python train.py --model="model that answers yes/no questions on an image's attributes" --train_examples=195000 --horizontal_flip=false --encoder_fused_qkv=false --encoder_conv_stem=true --encoder_widths=[64, 128, 256] --fusion_encoder_layers=7 --fusion_encoder_activation="swiglu" --fusion_encoder_inner_norm=false --optimizer="soap" --beta2=0.99 --shampoo_beta=0.95 --precondition_frequency=50 --epochs=1.1 --lr_schedule="cosine"
Rows from block 4 of the image encoder of a small model that answers yes/no questions on an image's attributes, named by matrix and row number. Rows with one number belong to one neuron. Each number is 500 + 50 x the weight over its row's rms, rounded and kept within 0 to 999. All counts start at 0. Numbers have three digits each.
After each neuron's rows are labels from the 100 images, of 14976, where the neuron reaches its largest size: "patch colour" is the nearest of a few named colours to the mean colour under the peak. Only what is clearly more common there than usual is listed. The data: analogue clock faces.
# gate: MLP gate (encoder.blocks.4.mlp.gate.weight, 336x128), inputs 0-63
# fc1: MLP up (encoder.blocks.4.mlp.fc1.weight, 336x128), inputs 0-63
# fc2: MLP down (encoder.blocks.4.mlp.fc2.weight, 128x336, transposed), outputs 0-63

gate.0:358504468491498550490498527548496412496514458430495482531537547467555410499545542483551508474528628492444502568382461441500484502564397590541466539461452470512476467586426621513527455541530450
fc1.0:377523501553434500480528487530456415538481473599472432632524562533508489442537438579545429487482476480456458534478567460562488409461442538550540518450483599496460422546513420504445352490532509
fc2.0:469478513540487426558478455533519544510516441560431594510456484461475518488550403482489437582536507533416537512505569483526529497533448463479482485442529473561541498526490470556558590386456451
patch colour: pink

gate.41:564514498559542462439445553470509381399535446464513497501528523485469440355524467465604561501566523518562435483496538540441510534581459536478588436478504433467487438575489579500496575522538566
fc1.41:498487535537537491468577449565522502547506528572509530427486403475486462566604458567548454458499415475491550502451483487518534519451497395613449556533479507488512525478492424434508502511505533
fc2.41:516444464458495532511490466473504419533556494493644460469545480551482444585433432517489440584526465466463480530442510403559498494472570523527447480491502517533528546455491479549457494443528499
patch colour: grey

gate.285:499467477525529486517582518458496480451476524468522483529514470592485492593472490504526448481533491471497437471448533500531464514441402559531556485501475492592512518448517518523417422606509450
fc1.285:533427580425517616535513453444449482484478548443471492533447500498453437447501553498444512594523493489481455513494525468512540422435466439476432484466516539518505567463533478620508566475572475
fc2.285:508401514537595547436589596426513530535443522306506462545592418518547623449510562514560452524508422508473554578414493565470579534496438507473502425520447468521511504500463489570525462509517499
patch colour: pink

gate.16:486464460602461586536490629471496413497526518487567529534569462487448394547434389479529469509467527454459457513484506533442408488463551552549483515572355500547507477439546481523543541536485598
fc1.16:594531536553511481530520533518512592462602462570622462496477504484365535570506511494475577561549466348482511544450527499511511527515414515365420513485560493510539469434457456580551536447537457
fc2.16:443420420539570556572390494425475512548542455535500490480465463514529380406482508458482529549503479467578408576486521411523543458620526479506496516555560444532580438489585511431421541455471458
patch colour: grey

gate.288:417501444522511464490620504569471437497574572421468467480486473527450509443499443522529529513489487516509545586530508519496519577564433431559496446426615536434428575433491470431490470406534455
fc1.288:493558520462556536539524495460475471559527420500558558477491530514541489495493501481489529430461478558454454494572482501366420465470473353492582573490391502547504496427520558487514557469553491
fc2.288:481549517512498567478466520529473461484458528498474458455401504523421456537543438508492571490475500478441495493638445497474546540500489443511448568530449481524405467463508545494475556511555410
patch colour: pink

gate.61:430522632424459522448423524488515514554560459478588481501520413471475555481495419484503572537545647470587434543449562530412518535520522454493533477540466425467474480517547523547541562572500520
fc1.61:494491453462563537599485467440616496458516480520418536508491487428512542558360589438484459533448495504545521528486515403535557518476493616570468556473553463582404407558497424478544541478521509
fc2.61:557438561559468515506552522465458511475377326601521408547522441465475380445580480516636506558495519530561493477475534571505517450554605472511547479586462504493490504448472525504448492490422507
patch colour: grey

gate.49:490514506507564482532454461393557559530521526503431494480460528521464573488555535611401432456458533481569504570506442430449581432519476538498490583403598541491433477435449512542494528494504458
fc1.49:509484467488436530481607573449444457461429491565547454415531353542510437513479434446537481497480569609505562441494514484466485533536610427489527596418497547476558510496533480421516476536453533
fc2.49:550522482460518409471573521575446498550443542543559476533496515518571445505409537545490475514512494436595544501466473607473570484528547500512463581416469510506460407482529490564591553578536401
patch colour: pink

gate.88:428529556511442425496493532529588448522507493415516522471447557552607593545546452495566482461533461434461539483457523455515438606534506524499511498531407459510500436499497492471494456379510491
fc1.88:502564516496461486483430512523566525489500493564555422503478430543552478402569540484519544508512471494569524490442493515492516499500498520438410640443515498428493496455433590445488517490550491
fc2.88:493494504425480536524618488502517418520614449580510468511517570541478559473516494532421517418502468510480555472571536544458457443433478433529458497541492495485574537498567539495389434481434422
patch colour: pink

gate.271:435453536478556560498483506504502508468613583495498466450514559460413494516527514540440485482457508529582568513575399517580466515486593581449516525555510446421522502407510441529498488461527565
fc1.271:534492536401444566488537463577443535466570628493510444430514565467415471516503536482470488487514514468487625547570459505537486428459611518496494524463537522406499482419485467516453522452555509
fc2.271:454510479535461504445430491524503505481568558449461521516435461499501490558445495517468557565445495539448479486518557450484455377484527474518547426518512526561464418406596402555511546546501519
patch colour: grey

gate.32:508494415511442487500430500448489511469507492486529570579523434512536533550443654547553503539348547447461507491426498477488508420501532607455494504504459544487556419564493640464493470524480368
fc1.32:575497570429417487546560426503461471426497478479538536460448521439395414493519481508616399493522489500443544499410454494477467449547495442566460513565396523585488508509516527450502447558593540
fc2.32:462480426610539490544553537450585349488533463450460491483558549469605513424439426451553484527510539472535537560511521555522569465478501533480578470481490492533418599492436421497515467492437575
patch colour: grey

gate.220:550571506517552444499479482516463529493498543480474533573491519525521436463450540465575568443532548508574372538539495594525458469524492401500472442513537493479546496549549483467556370501523445
fc1.220:501407408494474493552443529477501524580485495586528461506440443556560521502472458483525591565553559382587446490478427585495489576515572536532523466406540523462513518495594539581534480539496504
fc2.220:443528515452525447425474497567476529613468511516484415472544500527373507509513462470465494556465429532471511520592456562585520441525442487486579567441453550477512504482552502473476499488445433
patch colour: pink